Weights of a small self-supervised audio encoder (BEST-RQ).
Model: activation relu, layers 8.
Training: nadamw at rate 0.0015, 17600 steps, batches of 128.
Rows from block 5 of a small self-supervised audio encoder (BEST-RQ), named by matrix and row number. Rows with one number belong to one neuron. Each number is 128 + 24 x the weight over its row's rms, rounded and kept within 0 to 255. All counts start at 0. After the name is the row's rms in percent of the matrix's.
After each neuron's rows are labels from the 100 clips, of 14976, where the neuron reaches its highest value: "responds to" is what is common among them. Only what is clearly more common there than usual is listed. The data: simulated sounds of rotating machines with and without faults. In brackets: how many of the 100.
# fc1: first MLP up (model.blocks.5.ff1.fc1.weight, 512x128), inputs 0-63
# fc2: first MLP down (model.blocks.5.ff1.fc2.weight, 128x512, transposed), outputs 0-63

fc1.174 107 [106  85 125 115 144 130 104 147 122 128  77 116  90 196 126 141 113 148 139 166 136 139 119 140 115 144 138 121 111 150 112 128 127 107 155 125 130 130 137 162 133  79 133 153 152 106 136 147 165 123 114 108 149 126 119 119 118  67 130 120 107 150 114 138]
fc2.174 108 [141  96 118 121 128 126 184 129 119 147 201 128  96  96 136 115  93 128 101 140 104 126 137 123 154 135 125 144 142 133 139 137 114 144 121 123 116 142 126 103 129 156 157 114 114 105 145  82  91 110 122 156 135 109 137  96 113 118 109 178 123 119 139 121]
responds to: conveyor (36); pump (30)

fc1.181 088 [146 148  98 131 139 153 118 134 108 126 144  98 125 102  88 118 103  99 121 190 153 147 122 127 144 115 141  97 129 134 146 124 146 141 151 108  81 203 164 118 112 117 148 131 141 144 107  90 161  92  88 148 122 161 115 118 176 152 141 147 143 111 105 131]
fc2.181 078 [158 157 127 164 117 145  82 140 105 134 166 122 172 134 163 116 103 122 111 105 121 102 123 122 104 119 133 146 155 131 130 151 156 133  87 131 128 124 123  98 148 161 109 132 114 103 135 120  78 152 153 116 112 126 164 154 136 154  87  97 127 173  96 127]
responds to: conveyor (81)

fc1.84 114 [188 148 144 117  93 134 114 126 139 137  76  87 158 104 139  76 147 155  99 113 108 109 103 131 145 124 103  98 144 152 147 124  95 115 123 150 121 134  86 121 122  91 142 123 140 146 136 111 141 115 131 127 127  60 155 109 146 107 121 124 155 161 132 119]
fc2.84 121 [153  82 122 150 126 152 163  82 129 122 100 138 100 103 131 134 158 126 159 140 141 151 124 132 103 145 113 157 155 128 110 128 177 113  89 118  80 165 144 161 116 132 122  91 108 146 150 170 141 132 126  97 148 131  95 120 125 124 119 111 126 155 106  87]
responds to: gearbox (48); turbine (37)

fc1.483 095 [137  78 116 124 141 108 129 149 107 131 111 107 124 160 120  89 116 107  90 130 101 162 133 136 138 128 163 151 174 142 120 193 133 147 124 156 151 117 140 157 134  98 168 120 167 115 105 152 127 116  99 136  90 138 143 117 131 108 124 106 151 118 159 157]
fc2.483 089 [112  85 151 156 181 158 122 175  83 127 135 166 136 194 111 135 117 109 131 128 101 141 100  98 127 112 144 137 124 103 114 117 168 120  93 164 146 146 114 131 131 102 119 126 139 151 125 180 117  81 171 134 112  94 151 127 106 148 160 151 128 143 139 144]
responds to: text has "speed" (86); speed: medium (82); reverberation (67); text has "room" (67)

fc1.298 088 [155 146 149 118 108 167  77 119 113 123 129  99 124  94 156 134 168 138 115 128 127 115 172 116 164 133 132 101 112  57 160 124 120 142 141 121 137 158 106 106 146 134 141 142 136 158 119  81 135 123 136 130 117 136 121 140 138 102 137 154 100 122 101 144]
fc2.298 082 [115 101 164 135 151 124 117 117 151 127 169  97 117 146  88 109 112 131 120  91 130 122 172 134 151 110 124 133 125 119 152 149  96 137 117  94 163 139  99 133  95 164 105 129 131 163 131 139 162 143 125 160 111 135 144 196 194 129 145 171 111 132 169 113]
responds to: conveyor (64); bearing knock (42)

fc1.226 099 [154 129 175 118 184 169 131 156 120 147 118 133 142 110 136 143 107 128 142 140 143 115 128 140 134 117 133 116 210 117 108 122 156 134 110 108 108 124 104 110 173 135  94 135 111 177 133 101 140 131 124  96 131  75 114 138 114 126 155 143 152 146 112 100]
fc2.226 099 [126 119 148 145 140 157  81  93 142 161 108 160 113 123 130 179  85 146 114 114 145 165  92 112 122 140 122 100 112  95 157 120  93 114 130 143 136 103 131  90 108 127 137 102 122 147 141 147 129 112 116 101 123 104  98 135 106 130 131 120 138 120 128  93]
responds to: gearbox (59)

fc1.503 116 [125 122 134 126 101 122 162 106 166 102 169 110  91 128 138 118 137 146 133 112 104 168 108 133 163 138  78 134 145 140 169 139  93 128 150 138 123 155 107 125 162 122 142 136 150 113 140  60 153 122  92 114 101 143 148 113 152 150 134 189 154 142 153  92]
fc2.503 122 [130 113 119 145 155 129 123 155 104 157 116 146 132  92 137 129 126 115 130 168 133  86 118 114 121 151 131  81 100 123  88 151 142 124 108 126 151 133 160 113 110 137 124 138 115 127  92 210 160  82 147 114 169 109 122 140 136 134 120  91 125 129 115 197]
responds to: speed: slow (94); pump (56)

fc1.162 108 [128 110 124 161 165 121  77  68 118 148 124 129 152 157  92 108 142 146 101 126 109 145 165  96 134 163 130 170 176 115 153 125 148 134 133 114 137 158 100 165 154 110 149 119 159 136 132 113 152  90 107 136 123 155 149 156  93  98 133 116 125  92 145 131]
fc2.162 111 [131 136 169 125 126  94 172 132 159 120 107 168 115 153 121 138 128 108 145 126 114 101 107 106 155 132 116 126 126 164 122 138 109 132 152 122 126 129 146 169 103 107 141 113 143 139 157 191 108 165 129 120 156 103 102 148 114 106 134 150 148 163 147  69]
responds to: text has "speed" (76); speed: medium (70); compressor (45); machine: piston engine (38)

fc1.374 105 [161 153 112  93 129 132 100  83 101  92  99  70 111 118 119 110 125 151 150 158 136 123  93 144 151 143 148 114 100 131 171 136 113 114 142 109 139 149 155 127 135 118 121 113  98 109 136 133 161 137 140  86 135 128  98 166 159 156 155 130 143 135 138 125]
fc2.374 103 [113 112  98 133  88 109 107 142 133 123 138 108 109  94 159 149 156 153  99 102 113 152 121 136 140  94 161 140 175 120 114 135 132 116 150 123 186 143 140 129 126 154 149 164 135 110 140 108  92 112 132 157 136 115 106 113 126 159  76  93 139  72 129 121]
responds to: pump (57)

fc1.63 098 [142 115 133 129 108 182 135 149 108  97  85 109 135 127 143 141 140 141 144  90 141 158 106 104 117 150 122  90 129  84 135 116 122 143 168 135 129 106 162 124 133 106 120 172 132 149 135 152 107 142 142 138 113 107 149  99 104  96 173 123 119 140 104 142]
fc2.63 089 [141 132 142  97 119 124 158  88 143 115 164 162 135 104  72 135 144 137 110 141 135 124 105 129 135 130 126 137 131 152 162 160 146 126 165 158 116 121 124 126  99 142 130  90 137 107 107  93 131 135 145 136 131 121 131 127 161 126  76 121 141 123 145  80]
responds to: text has "speed" (81); speed: medium (79); compressor (55)

fc1.472 100 [198 123 139 105 114 170 125 153 159 155 123  68 128 167  97 120 131  98 109  85 135 123 132 138 122 112 163 124 114 138  87 172 121 155 148 151 146 117 150 141 153 100 144 133 135 104 148 108 113 118 107 115 110 123 122  87 137 123 125 118 119 125 126 132]
fc2.472 094 [176 139 116 164 109 150 136 104 129 109  93 131 109 139  98 105 165 138 122 129 117 122 140 101 101 130 197 114 129 157 129 121 123 184 109 133 168  86 140 155 147 127 156 117  84  81 136 129 108 145  79 125 126 136 128 115 145  61 151 133 126 176 146  99]
responds to: text has "speed" (90); speed: medium (85); pump (48)

fc1.242 122 [143 114 130  86 149 192 119 137 138 124  53 136 129 161 141 150 141 129 160 104 132 124  89  90 114 157 130 122 140 104 148 135 148 152 142 115 143 111 149 114 135 103 125 160 141 131 136 145 146 147 148 131 119 114 116 136 117  81 133 133 109  81 110 189]
fc2.242 131 [148 152  82 130 122 109 116  89 154 129 174 114 107 100 149 128 148 134 109 148 122 114 146 142 141  53 105 121 131 108 122 133  90 174 134 140 118 110 136 152 139 159 107 141 119 119 102  66 130 154 130 190 117 125 139 111 136 112  73 107 110 137 122  79]
responds to: speed: medium (85); text has "speed" (85); speed change: slowing down (63); compressor (53)

fc1.438 114 [178 130 102 143 122 116  78  88  96 134 132 128 142 134  94  93 136 105  94 141 157 141 154 111 136 118 120 134 122 104 148 171 113 152 146 111 154 168 115 138 116 114 159 125 177 119 114 120 160  87  71  96 120 150 145 125 130  89 116 139 103 135 131 160]
fc2.438 115 [108  80 160 168 137 122 133 143 128 175 109 128 111 156 120 138  97 133 153  98 130 119 149  98 119 121 130 126 158 114 134 113 147 117 159 122 124 130 151 170 123 126 137  90 147 134 143 178 148  93 131 118 133 125 156 149 118 132 177 168 145 149 130  84]
responds to: text has "speed" (71); compressor (67); speed: medium (66); text has "room" (61)

fc1.288 081 [143 118 194 123 108 164 139 124 143 107  92 154 101 106 120 120 142 118 122 161 136 126 147 144 153 154 116 115 151 109 125 179 118 131 150 147 131 139 160 130 120 119 108 157 152 142 106 125 146 100 102  59 130  66 137 122 140 123 168 161 148 112  86 180]
fc2.288 073 [149 139 128 111 157 140 148 142 119 119 149 148 141 129 112 116  96 129 130 133 143 118 124  99 191  99 137  94 138 109 110 161 143 163 131  98 118 107 136 125 161 142 131 110 141 156 103 119 186 146 108 114 126 119 101 150  75 143 107 149 160 156 111 158]
responds to: piston engine (68)

fc1.327 095 [167 146 127 140 122 122 117  88 137 141  91 101 160 162 136  99 143  88 111 155 142 104 129 103 117 142 128 118 116 106 140 115 114 154 160  95 151 117 131 150  93 132 139 110 151 122 144 129 164 105 128  73 112  73 101  99 154 115 103 151 101 139 106 170]
fc2.327 095 [161 139 138 122 136 123 112 121  78 105 126 121 132 108 115  94  86 130 128 140  89 154 110 157 156  77 131 145 133 132 100 134 114 129 118 138 153 114 121 150  94 132 142 109  96 179 140 133  88 127 161 128 123 139 116 115 138 153 126 112 114  93 104 131]
responds to: conveyor (100)

fc1.225 094 [167 141 146 116  85 138 110 100 116 149 155 101 135 101 150 140 157 137  87 146 112 170 149 140 122 161 132  98 161 154 122 119 129 186 118 155  87 151 138 126 147 133 157 161 176 135 118 118 149  89 114  85 160 107 121 126 181 143 134 145 165 132  87 129]
fc2.225 091 [145 122 155 103 151 119 140 129 107 126 108 132 176 124 144 128 163 128 103 117 112 100 149  70  98 111 109 148 146 164 149 120 111  82 133 140 175  93 128 128 126 142 140 137 157 112 156 159 129 118 164  89 117  85 155 151 118 109  73 117 155 135 132  95]
responds to: conveyor (80); speed: slow (65)

fc1.457 107 [118 113 133 109  98 119 127 126 113 110 126 127 137 137 157 123 158 124 133 146 122 149 109 144 119 141 131 134 167 147 170 125 100 125 109 107 114 163 112 166 145 158 135 190 144 136 128 106 161  92  94  90 150  76 145 135 127  90 159 138 184 117 105 122]
fc2.457 112 [ 93 122 133 140  90 146  98 137 119 158 106 129 150 114 137 132 137 125  94 164 122 168 142 142 121 120 150 110 136 132 113 166  97 113 136 147 153 113 137 128 123 171 126 142 146  99  87 157 147 101 131 114 115 114 131 123 146 131  91 133 150 144 127 118]
responds to: speed: slow (67); conveyor (62)

fc1.221 098 [134 139 138 103  87 142 111 148 160 171 137 156 141 163 124  91 147 117  85 111 140 184 122  80 152 169 117 104 115 100  94 109 127 110 113 147 136 162  83 115 130 100 116 124 178 123 172 130 128 130 101 127 102 124 151 154 120 131 154 114 123 128 149 125]
fc2.221 097 [ 81 122 144 138 120 163  97 100 100 129 120 117 151 168 113 143  93  99 129 155 130 148 106 108  76 144 131 119 145 134  81 102 141 154 120 120 104 154 152 121 101 135 144 115 114 134 163 114 100 137 120 105 158 140 117 124 133 142 106 116 102 164  91 152]
responds to: speed: slow (92); pump (80); grinding (34)

fc1.149 100 [125  88 136 149 116 141 131 117 136 133  99 140 118 121 135 143 168 150  91 171 127 130  95 111 117 180  90 131 125 112 145 141 120 127 153 120 116 140 135 128 113 132 139 168 168 116 162  88 133  83 102  82 140 146 137 132 157 124 154 110 155 131 106 131]
fc2.149 103 [120 113 133 107 142 111 150 153 159 181 143 168 124 107  97 151 106 119 132 115 104 141 125 140 146 151 129 119 115 138 165 110  89 114 121  86 137 142 163  97 124 122 107 138 164  93 112 138 187 127  88 124 138 105 110 119 117 136 178 161 117 124 146 105]
responds to: pump (61)

fc1.230 092 [153 128 121 115 130 133  98 141 153 136 109 160 125 106 116 105 131 139  91 186 118 115 109 125 119 134  99 178 138 151 137 157 136 126 132 145 122 128  83 115  93 130 139 169 152 135 116 128 122  68 103 147 148 152 152 122 144 129 178 125 155 181 141 147]
fc2.230 090 [119 118 151 154 142 109 162 103 154 118 148 199 126 130 108 152  90  92 124 113 125 116 139 157 163 174 148 137 118 139 117 118 126 121 112 151 135 143 154 169 151 124 151 130 106 113 119 135 165 156  79 121 150 131 116 129 133 147 122 147 158 163 121  99]
responds to: piston engine (50); compressor (38)

fc1.423 145 [129 147 147 160 150 109  86  97 141 185 156 177 126 130 102 104 150 121 114 105 126 133 166 150 133 141 127 140 125 126 147 158 104  91 155 115 118 147  61 158 124 115 155 140 155 117 142  83 127  95  97 131 134 168 146 128 120  94 157 122 167  81 117 105]
fc2.423 178 [155  90 173 132 115  94 130 176 157 146 124 151  86 155 117 156  97 141 133  98 119 122 111  81 141 150 119 139 131 149 135 148 128 149 131 112 127 147 129 162 129 124 140  79 138 123 127 167 136 136 112 137 183 146 145 164 126 108 144 188 145 155 147  88]
responds to: text has "speed" (77); speed: medium (73); compressor (70)

fc1.368 104 [176 165 100 132 156  70 107 130 145 156  93 113 164 115 141  93 143 109  91 177 132 122 146 128 124 127 123 139 139 155 106 160 130 146 101 137 131 160 128 125 149 138 129 161 162 106 148 129 119  87  74  75 119 159 130 121 160 125 151 170 117 167  75 153]
fc2.368 098 [ 99  88 159 116 102 100 100  86 121 146 159 109 104 153 124  93  83 135 123 126 134 142 181 151 124 131 165 163 118 130 105 122 143  85 136 139 133 136  82 141 127 193 144 139 124 118 108 155 157 115 125 179 193 154 141 148 144 169 146 123 152 106 134  87]
responds to: text has "speed" (74); pump (70); speed: medium (69)